Rows from block 10, named by matrix and row number. Each number is 50 + 15 x the weight over its row's rms, rounded and kept within 0 to 99. All counts start at 0. After the name is the row's rms in percent of the matrix's.
# fc1: squeeze-excite reduce (model.blocks.10.se.fc1.weight, 30x480), inputs 0-159
fc1.0 101:50 63 47 31 67 40 54 63 50 28 39 69 62 51 69 72 52 50 66 68 72 65 35 30 39 81 55 46 10 65 62 58 56 61 69 65 57 36 51 53 61 52 62 47 36 61 54 66 64 53 46 80 55 37 43 77 36 54 62 89 63 45 37 32 72 62 51 41 87 62 13 75 56 61 56 57 55 49 60 12 44 48 34 55 60 22 56 72 69 50 51 38 59 45 42 48 29 46 47 34 54 63 37 74 33 41 83 69 54 48 57 60 39 37 26 50 48 68 54 43 35 51 56 38 50 70 54 34 47 45 65 44 58 14 38 64 82 50 30 65 61 34 27 55 62 55 56 51 54 61 50 67 37 48 66 43 47 54 54 40
fc1.1 091:68 79 71 38 50 66 58 42 54 73 48 29 69 78 48 23 33 57 35 43 44 29 39 34 62 33 36 54 33 51 46 52 65 59 53 41 72 55 50 39 41 43 25 40 56 29 45 37 45 36 52 82 40 71 42 64 52 54 26 31 43 20 48 56 68 42 57 34 37 48 65 53 69 56 44 59 38 57 59 53 50 47 83 59 46 58 40 58 53 65 72 63 48 58 65 46 59 64 67 59 61 27 35 49 52 52 49 65 63 63 57 59 40 52 42 70 55 52 34 61 54 35 67 51 33 22 26 69 50 84 74 54 52 70 68 31 45 61 62 61 52 45 37 42 56 45 33 43 58 67 39 62 41 58 65 41 60 30 71 77
fc1.2 101:35 60 49 64 55 66 47 51 53 47 15 17 54 29 42 41 52 24 43 32 63 48 30 62 47 22 31 62 50 49 36 44 40 38 63 57 61 62 68 50 33 58 20 70 37 39 39 52 51 61 39 64 48 45 46 38 44 47 27 35 41 41 47 43 50 33 42 36 52 37 67 14 64 60 58 56 57 43 46 36 41 23 50 30 40 00 52 59 49 50 47 58 55 41 29 62 63 39 00 46 51 44 53 46 56 57 72 36 49 40 74 43 45 67 62 46 60 83 56 56 37 61 59 56 37 17 19 65 56 60 59 58 43 67 41 58 39 54 44 48 00 21 41 54 61 80 59 33 41 50 15 93 68 55 35 30 58 42 40 47
fc1.3 095:67 38 44 33 47 36 59 27 51 54 41 53 54 57 49 44 49 56 55 60 58 66 39 57 53 58 25 49 43 50 69 62 62 63 60 60 88 51 25 59 39 39 50 55 43 38 42 32 65 42 45 42 37 46 47 67 46 33 44 38 55 66 37 51 53 50 27 53 38 62 63 47 47 41 56 54 50 41 43 57 69 33 32 66 24 55 57 46 52 72 45 42 44 21 54 35 69 42 25 43 49 49 50 63 32 44 63 94 50 62 44 45 76 59 22 44 51 38 50 65 57 52 57 34 22 49 19 50 47 40 47 48 45 29 69 60 32 23 65 11 26 67 39 40 57 45 65 41 45 71 57 47 34 41 59 67 52 61 65 48
fc1.4 096:61 34 28 69 46 53 54 51 48 93 34 51 67 52 43 74 50 63 51 56 64 80 39 59 47 84 63 61 42 56 65 47 49 25 57 50 61 48 77 18 44 61 32 45 73 59 51 39 45 56 49 41 60 57 53 78 51 63 33 62 67 62 66 49 54 46 77 33 75 26 47 61 64 71 82 56 41 55 39 58 47 77 53 33 30 51 55 63 33 44 53 37 62 54 39 46 55 65 27 45 64 84 44 76 76 89 60 40 37 56 46 53 54 59 46 37 71 47 44 60 18 62 43 42 61 50 38 81 65 64 56 31 34 67 56 41 53 59 52 38 74 27 52 47 38 35 67 37 31 44 34 41 57 64 54 29 41 71 48 51
fc1.5 097:51 48 70 55 55 55 15 51 38 27 51 49 51 03 40 61 64 17 59 68 57 47 50 58 48 16 40 59 99 42 44 67 60 63 78 67 19 34 65 45 50 55 67 72 56 36 56 59 32 49 36 58 58 39 50 24 53 37 49 45 50 32 65 63 23 44 24 51 46 52 33 26 60 38 40 58 49 54 46 59 47 27 59 40 35 69 54 35 36 66 43 65 36 56 35 70 51 60 37 65 62 59 89 32 57 17 42 33 73 55 57 42 63 54 91 45 58 54 86 38 53 72 43 48 66 42 49 39 37 48 47 31 47 30 41 81 67 34 44 57 48 56 85 39 56 68 72 58 24 28 62 37 46 49 53 44 54 48 49 61
fc1.6 103:41 36 51 61 63 65 27 29 65 24 54 14 59 90 59 69 53 48 53 53 42 38 60 77 55 46 21 60 65 67 63 40 45 55 54 39 42 45 54 52 45 62 42 38 42 43 40 50 69 56 76 96 63 35 43 22 35 39 43 46 51 30 37 51 59 31 76 76 59 37 58 48 57 58 38 41 57 33 26 43 49 28 38 54 42 25 65 49 62 82 37 67 54 46 47 55 53 66 16 38 52 45 50 58 54 64 41 67 59 58 40 30 67 59 64 45 41 25 37 62 74 49 62 25 47 19 31 48 43 42 50 35 57 50 47 63 51 61 59 51 38 49 75 67 59 73 48 38 49 62 66 40 64 27 51 43 63 44 49 40
fc1.7 111:62 21 56 36 56 32 50 62 31 49 42 32 51 00 43 23 43 52 51 51 52 54 42 33 39 15 45 44 60 21 55 40 68 45 58 58 67 47 57 44 42 49 57 57 57 58 65 47 42 57 36 47 31 42 53 66 52 37 56 63 67 52 55 59 40 46 49 58 39 56 09 50 46 64 64 67 47 57 69 49 39 70 52 38 54 50 53 54 72 98 08 42 35 56 34 55 49 41 58 63 60 73 43 36 58 57 52 43 61 71 92 45 43 58 78 61 46 97 37 63 63 52 23 59 17 37 40 46 49 42 27 46 61 68 62 63 56 28 41 47 69 53 52 55 40 45 38 42 54 36 57 69 38 48 43 40 59 61 63 44
fc1.8 120:57 46 50 57 48 32 43 59 37 59 58 52 51 51 54 58 51 67 39 43 50 67 61 21 74 58 79 60 46 50 39 73 00 55 38 56 61 50 33 81 35 50 32 62 31 49 39 66 55 39 64 57 50 52 52 32 59 54 42 57 51 46 59 56 36 36 39 52 52 59 43 34 48 49 58 65 44 52 26 25 31 51 34 42 48 58 41 54 53 68 49 55 51 43 55 56 66 34 35 31 51 52 54 36 47 67 44 44 43 32 44 31 27 48 63 60 54 62 50 66 74 35 16 53 85 27 49 41 86 52 60 35 38 50 45 47 51 61 91 40 55 56 42 49 60 60 48 56 33 55 36 60 66 29 47 33 55 40 65 60
fc1.9 084:21 71 58 75 60 28 45 56 59 67 73 55 62 44 75 45 41 71 71 78 31 57 84 28 45 54 57 49 24 57 41 30 63 28 25 43 53 39 58 34 39 48 44 38 56 62 62 40 54 64 47 47 50 42 60 43 48 49 28 57 37 60 21 45 54 88 70 53 49 51 20 45 53 42 46 35 61 43 64 33 68 47 52 49 68 92 56 74 65 53 48 53 69 62 42 29 50 54 59 47 31 48 72 40 61 73 38 57 43 49 84 55 61 28 18 50 57 53 51 48 33 57 26 53 37 68 37 74 39 45 48 66 33 24 63 52 66 37 35 60 48 29 41 55 46 43 59 35 41 68 15 36 52 81 19 38 54 67 74 42
fc1.10 103:37 67 64 47 64 39 46 45 45 79 22 42 40 20 50 39 40 43 56 33 41 50 45 50 59 23 55 61 55 50 38 63 71 64 39 42 02 56 69 68 46 41 32 80 69 36 56 71 42 62 44 39 61 66 52 43 42 64 36 43 52 45 31 26 58 51 33 48 34 56 75 07 54 68 48 60 62 54 83 55 62 43 47 61 30 42 32 48 39 37 52 52 25 53 65 73 66 69 06 64 50 70 22 58 34 35 69 39 50 64 84 53 45 57 58 49 67 82 38 41 62 55 52 61 35 59 56 60 65 60 56 41 71 35 26 54 57 44 82 61 47 31 56 34 87 57 42 56 62 49 36 73 59 77 60 47 54 59 43 67
fc1.11 081:46 71 29 55 40 50 54 51 27 56 42 55 61 41 50 77 39 67 55 39 61 63 53 58 63 47 28 50 48 59 48 62 55 63 58 70 56 47 17 59 57 46 40 38 69 67 39 64 73 42 46 43 50 33 45 45 60 48 55 58 64 41 38 47 54 10 62 29 53 74 25 47 51 53 39 48 39 45 45 68 75 41 49 84 43 38 61 53 55 64 51 59 51 17 58 41 62 41 61 43 67 50 30 58 55 53 41 36 49 49 37 61 62 31 69 57 38 24 41 51 33 55 49 46 29 76 55 43 54 32 57 54 78 49 50 38 33 17 59 50 40 63 41 65 64 26 65 34 53 34 48 28 45 66 19 51 78 41 59 46
fc1.12 108:50 61 48 50 20 68 58 52 36 31 50 52 39 61 57 68 34 64 57 45 52 53 90 81 15 79 55 46 00 42 44 53 51 31 54 44 24 35 70 54 41 48 64 44 47 59 78 91 38 55 43 54 34 61 58 71 57 37 64 53 52 36 43 49 67 53 76 51 56 86 61 34 42 41 55 53 51 35 48 51 62 67 51 50 69 54 40 46 55 12 58 47 31 65 52 53 39 61 67 54 45 70 65 50 42 44 48 47 32 57 60 47 64 58 59 37 60 45 11 21 69 51 59 45 69 47 84 49 55 77 52 55 29 35 46 54 43 55 51 45 35 49 59 48 67 52 47 45 70 98 26 54 61 36 83 50 43 57 62 58
fc1.13 096:45 70 44 30 57 63 72 57 82 38 79 52 39 60 37 65 46 52 81 33 53 30 55 32 20 75 54 46 38 35 36 34 52 41 57 69 64 69 42 42 43 49 52 46 56 51 61 54 54 37 35 77 54 17 40 51 39 56 63 61 71 41 36 64 62 51 54 37 52 49 35 82 23 42 38 66 47 43 54 34 36 94 52 55 47 74 62 45 54 63 48 49 56 55 43 61 40 73 57 63 45 32 24 70 50 62 48 55 59 57 51 50 43 75 60 34 41 53 27 63 50 45 50 42 62 58 58 32 51 48 42 52 40 41 60 70 36 59 52 44 91 49 49 54 51 36 42 36 40 62 89 57 53 53 44 62 24 52 37 69
fc1.14 092:55 30 38 50 34 44 45 55 38 37 81 36 50 58 37 37 69 44 42 24 73 65 68 42 46 53 62 31 67 35 29 44 55 41 40 58 37 43 44 37 48 42 50 85 37 36 44 48 40 45 52 46 49 47 48 46 39 24 39 43 68 42 43 80 29 61 34 72 64 23 51 35 48 48 34 67 45 48 46 50 69 47 40 54 44 46 80 62 41 72 48 54 61 42 32 64 34 45 78 33 43 45 41 44 59 54 37 30 49 30 69 54 49 42 55 41 33 72 23 45 39 43 44 38 46 44 42 51 53 29 44 51 40 50 63 51 63 52 57 99 36 30 49 32 46 49 62 49 14 50 30 36 45 42 50 42 33 65 42 40
fc1.15 112:58 24 61 49 35 44 78 43 52 27 59 63 69 62 65 58 42 61 72 67 40 59 86 62 40 60 46 50 27 39 45 64 51 61 50 45 66 63 36 35 77 33 46 58 29 63 52 44 32 64 30 19 47 64 59 47 48 58 36 41 52 65 69 44 58 48 83 45 52 49 00 61 59 35 65 38 64 58 52 48 34 59 55 49 41 69 32 59 53 65 62 28 58 64 42 49 59 16 91 35 67 59 69 19 63 34 38 55 60 45 22 39 83 49 35 78 53 31 56 71 38 53 41 53 14 55 41 61 50 37 45 44 60 43 58 69 55 43 40 38 65 26 60 38 15 52 57 50 49 51 53 35 40 36 62 62 53 57 55 35
fc1.16 106:60 58 41 46 42 69 44 52 21 37 41 51 64 54 45 47 56 48 60 57 55 59 59 72 51 18 40 59 62 49 68 58 44 44 66 44 67 59 62 55 66 28 52 74 38 69 45 34 58 19 46 00 52 52 59 35 54 53 64 25 48 48 72 44 62 43 36 62 31 48 71 46 57 34 61 41 46 61 34 53 47 51 66 56 51 90 42 52 50 40 74 67 42 63 55 56 67 23 73 63 52 31 66 21 46 40 57 30 24 38 19 50 55 51 27 65 37 28 55 35 68 54 78 54 54 50 39 58 54 49 70 62 54 64 51 48 52 49 34 48 81 40 58 52 20 68 45 56 41 51 50 80 56 43 49 58 47 44 34 43
fc1.17 095:61 52 43 71 60 46 40 60 43 47 34 60 68 50 68 39 44 58 65 32 60 50 39 37 40 47 49 44 78 42 64 56 61 47 59 65 61 58 36 66 57 52 72 75 38 41 28 18 52 52 45 36 58 38 53 41 51 56 59 56 42 56 81 40 43 52 42 55 33 34 73 46 61 44 60 58 50 69 31 59 40 63 38 62 55 29 41 38 40 54 69 54 32 50 29 37 38 53 11 34 71 26 39 35 50 21 34 82 31 47 15 49 62 44 40 68 42 37 69 74 43 70 76 60 31 50 58 72 64 52 53 47 56 54 70 63 49 47 26 68 41 52 44 47 19 56 69 44 43 61 71 59 37 80 29 57 65 42 67 60
fc1.19 105:85 47 56 41 59 60 47 40 48 75 59 70 52 56 97 30 58 67 28 29 53 50 66 37 41 64 50 39 74 64 55 40 54 49 55 48 47 40 75 40 52 45 48 62 64 57 56 75 47 69 48 45 44 59 49 58 38 57 45 49 67 38 46 38 60 53 58 57 54 49 16 34 52 60 48 42 60 60 36 41 46 52 42 42 45 00 37 40 64 80 63 60 63 41 44 55 40 69 00 44 56 72 62 59 54 43 44 43 36 60 28 77 55 45 15 69 71 52 57 33 63 39 25 36 32 63 73 58 50 55 64 44 60 45 50 38 62 44 40 66 33 53 63 59 23 34 70 76 44 51 59 52 40 37 41 39 58 38 64 44
fc1.20 112:47 54 57 27 58 27 27 43 64 78 61 83 30 73 32 42 57 41 60 54 51 60 69 57 38 67 43 51 00 80 59 66 67 53 47 37 64 66 53 59 52 43 53 59 55 52 77 59 54 35 53 76 46 48 51 31 55 63 36 62 35 53 38 55 56 74 57 49 59 59 98 72 38 65 48 10 52 37 50 48 66 65 55 56 54 74 39 55 56 45 20 54 82 63 59 38 58 56 50 45 60 61 30 73 58 70 30 53 55 53 82 53 42 60 42 55 45 59 29 36 53 42 03 42 91 79 34 22 47 41 68 59 37 27 75 31 44 54 59 46 60 36 54 51 42 24 46 48 55 49 43 41 58 46 62 53 40 54 39 44
fc1.21 095:71 61 63 62 51 33 39 63 32 48 49 43 52 43 43 42 65 67 35 55 45 56 42 48 55 52 41 71 29 55 61 39 55 47 43 34 43 47 76 41 56 41 36 35 32 22 58 83 58 50 60 24 64 21 56 40 70 76 41 57 15 62 49 57 69 49 23 34 37 56 53 16 40 54 34 61 55 50 60 60 39 71 75 54 52 50 32 65 29 44 64 55 54 25 58 63 45 22 94 68 67 41 58 31 50 43 46 63 61 42 69 36 34 43 78 62 60 53 54 44 62 45 62 57 45 43 49 72 51 53 56 77 54 86 56 66 60 44 26 35 72 62 67 50 68 32 35 71 40 33 11 90 76 66 16 57 42 39 69 45
fc1.22 098:41 40 35 46 58 51 33 58 42 15 80 42 53 62 50 71 47 55 61 46 56 17 19 46 28 49 43 61 79 75 34 41 46 68 46 36 25 47 59 38 29 37 51 47 58 61 39 48 49 52 50 86 40 49 34 54 55 42 45 69 35 47 52 61 41 38 54 35 45 56 25 45 61 51 46 49 58 36 67 38 95 38 68 42 63 30 46 63 50 28 42 58 44 51 36 50 62 76 32 67 49 48 37 57 55 68 23 65 52 57 59 49 23 81 52 08 58 77 58 56 50 64 36 36 72 50 20 24 52 61 50 40 30 93 20 45 59 56 43 28 34 54 48 70 54 58 48 40 64 47 17 42 48 53 43 55 46 54 56 57
fc1.23 093:63 73 68 51 34 81 40 53 50 99 47 34 55 58 26 35 51 55 48 62 44 29 50 37 77 68 51 42 95 43 54 58 72 51 41 65 38 45 64 54 67 50 41 45 37 67 55 15 38 32 51 27 64 55 65 54 37 29 51 64 20 17 56 40 50 25 43 69 68 38 92 44 58 49 43 63 26 63 33 59 67 51 58 43 47 47 31 47 57 43 45 50 65 59 46 55 42 65 44 71 44 59 80 50 53 58 44 36 74 62 13 49 46 46 46 46 54 27 45 55 68 43 36 50 85 59 57 68 41 28 55 42 82 39 42 52 63 66 65 88 63 50 74 63 51 57 54 54 63 43 69 32 66 83 50 41 52 48 56 43
fc1.24 100:33 74 63 74 60 27 29 61 40 50 67 41 29 15 63 63 67 47 48 16 68 40 36 26 77 20 41 61 75 55 53 65 46 59 40 49 15 45 45 65 66 45 52 50 65 44 47 06 43 44 57 40 49 66 55 34 59 31 60 44 55 36 33 52 48 37 38 32 57 65 62 56 54 63 43 73 49 67 38 41 54 38 52 71 60 32 36 31 50 48 30 60 81 29 48 59 59 28 43 37 43 53 41 51 47 30 45 19 58 31 45 69 50 46 60 53 56 81 45 64 67 48 44 55 68 40 27 42 58 50 64 40 64 73 43 46 67 26 47 35 64 55 60 43 43 62 39 40 65 51 91 47 41 41 48 36 47 36 26 58
fc1.25 113:59 28 70 41 42 84 35 42 61 39 52 19 38 53 19 62 68 38 25 48 77 65 25 65 29 43 66 47 34 25 59 37 69 60 36 42 49 63 67 35 39 60 38 63 25 71 51 47 33 28 69 71 67 36 47 48 60 43 56 43 47 31 58 42 38 11 30 64 74 37 48 26 52 50 67 41 43 70 40 45 30 35 46 51 53 40 68 47 36 50 38 44 58 50 18 79 56 51 33 58 46 31 60 30 56 45 51 56 60 43 49 37 43 61 88 24 49 64 38 57 55 47 49 50 75 00 71 55 49 56 50 66 65 57 43 59 51 80 61 43 29 72 26 65 58 55 61 47 35 53 63 44 53 29 66 35 47 51 37 57
fc1.26 109:27 56 59 43 51 87 42 48 29 40 00 63 53 46 60 62 45 62 52 46 42 43 80 63 64 57 61 64 56 49 55 48 65 56 60 62 37 54 70 61 69 57 62 32 45 29 49 30 43 45 62 71 73 81 36 64 73 37 88 55 53 43 35 43 58 64 64 46 57 57 69 50 51 59 45 43 55 52 59 42 48 40 30 54 56 50 43 48 35 38 41 40 30 47 84 51 40 35 25 51 50 51 56 64 40 71 70 48 64 55 68 33 55 47 65 44 25 70 53 60 47 59 45 57 50 26 99 57 25 41 56 49 77 00 27 44 52 51 51 24 49 50 54 51 57 49 47 42 65 67 83 52 39 46 61 38 57 56 58 36
fc1.27 108:54 32 61 53 58 32 44 43 62 49 99 44 27 75 69 60 48 52 41 50 49 33 41 63 62 59 37 64 79 50 64 44 46 52 53 51 75 46 55 43 50 45 38 47 66 35 31 46 44 50 47 52 72 44 54 31 52 59 40 21 69 48 49 45 37 43 62 47 59 49 59 51 56 33 44 44 60 59 48 67 49 38 49 62 37 49 79 59 30 38 56 56 43 49 48 78 51 66 99 57 51 28 62 90 45 35 33 23 67 65 45 41 57 62 59 61 33 70 53 53 80 49 61 49 64 56 26 43 40 36 34 42 51 40 34 63 30 67 45 53 71 48 31 63 71 60 49 54 44 52 43 25 35 43 42 37 70 43 38 48
fc1.28 102:41 33 49 56 45 48 43 66 77 29 84 72 52 49 43 44 51 41 36 52 53 31 61 73 29 22 26 49 48 29 64 37 67 37 56 62 42 49 60 54 34 50 53 49 25 59 35 77 53 50 69 45 46 51 66 31 63 45 58 66 39 41 59 51 44 63 57 42 65 46 37 69 64 44 40 42 68 67 32 70 54 42 74 67 38 55 65 58 50 74 82 47 19 60 18 65 43 50 25 32 67 30 63 44 31 53 86 72 31 49 38 52 52 61 53 47 47 25 60 57 71 51 61 68 72 48 43 54 44 61 61 57 51 45 47 63 60 39 41 35 46 46 60 27 62 64 71 63 66 46 59 49 50 32 37 68 61 44 53 37
fc1.29 113:46 70 57 48 58 66 53 42 36 72 29 51 56 57 51 83 42 65 43 38 45 51 58 75 27 42 65 44 41 39 65 28 69 37 48 49 27 63 53 59 55 45 57 47 66 62 43 58 54 58 59 54 67 51 33 70 53 42 39 58 62 57 46 62 55 64 78 56 66 88 91 46 46 47 25 42 48 45 69 47 76 35 37 43 43 39 49 32 58 52 69 74 44 32 54 66 43 48 00 44 46 55 44 56 40 76 62 39 34 68 39 44 33 61 46 32 48 30 48 60 35 37 40 29 73 44 68 61 45 50 47 60 58 71 58 48 42 66 37 55 51 47 43 55 81 39 49 43 65 76 32 31 55 44 73 54 33 39 67 55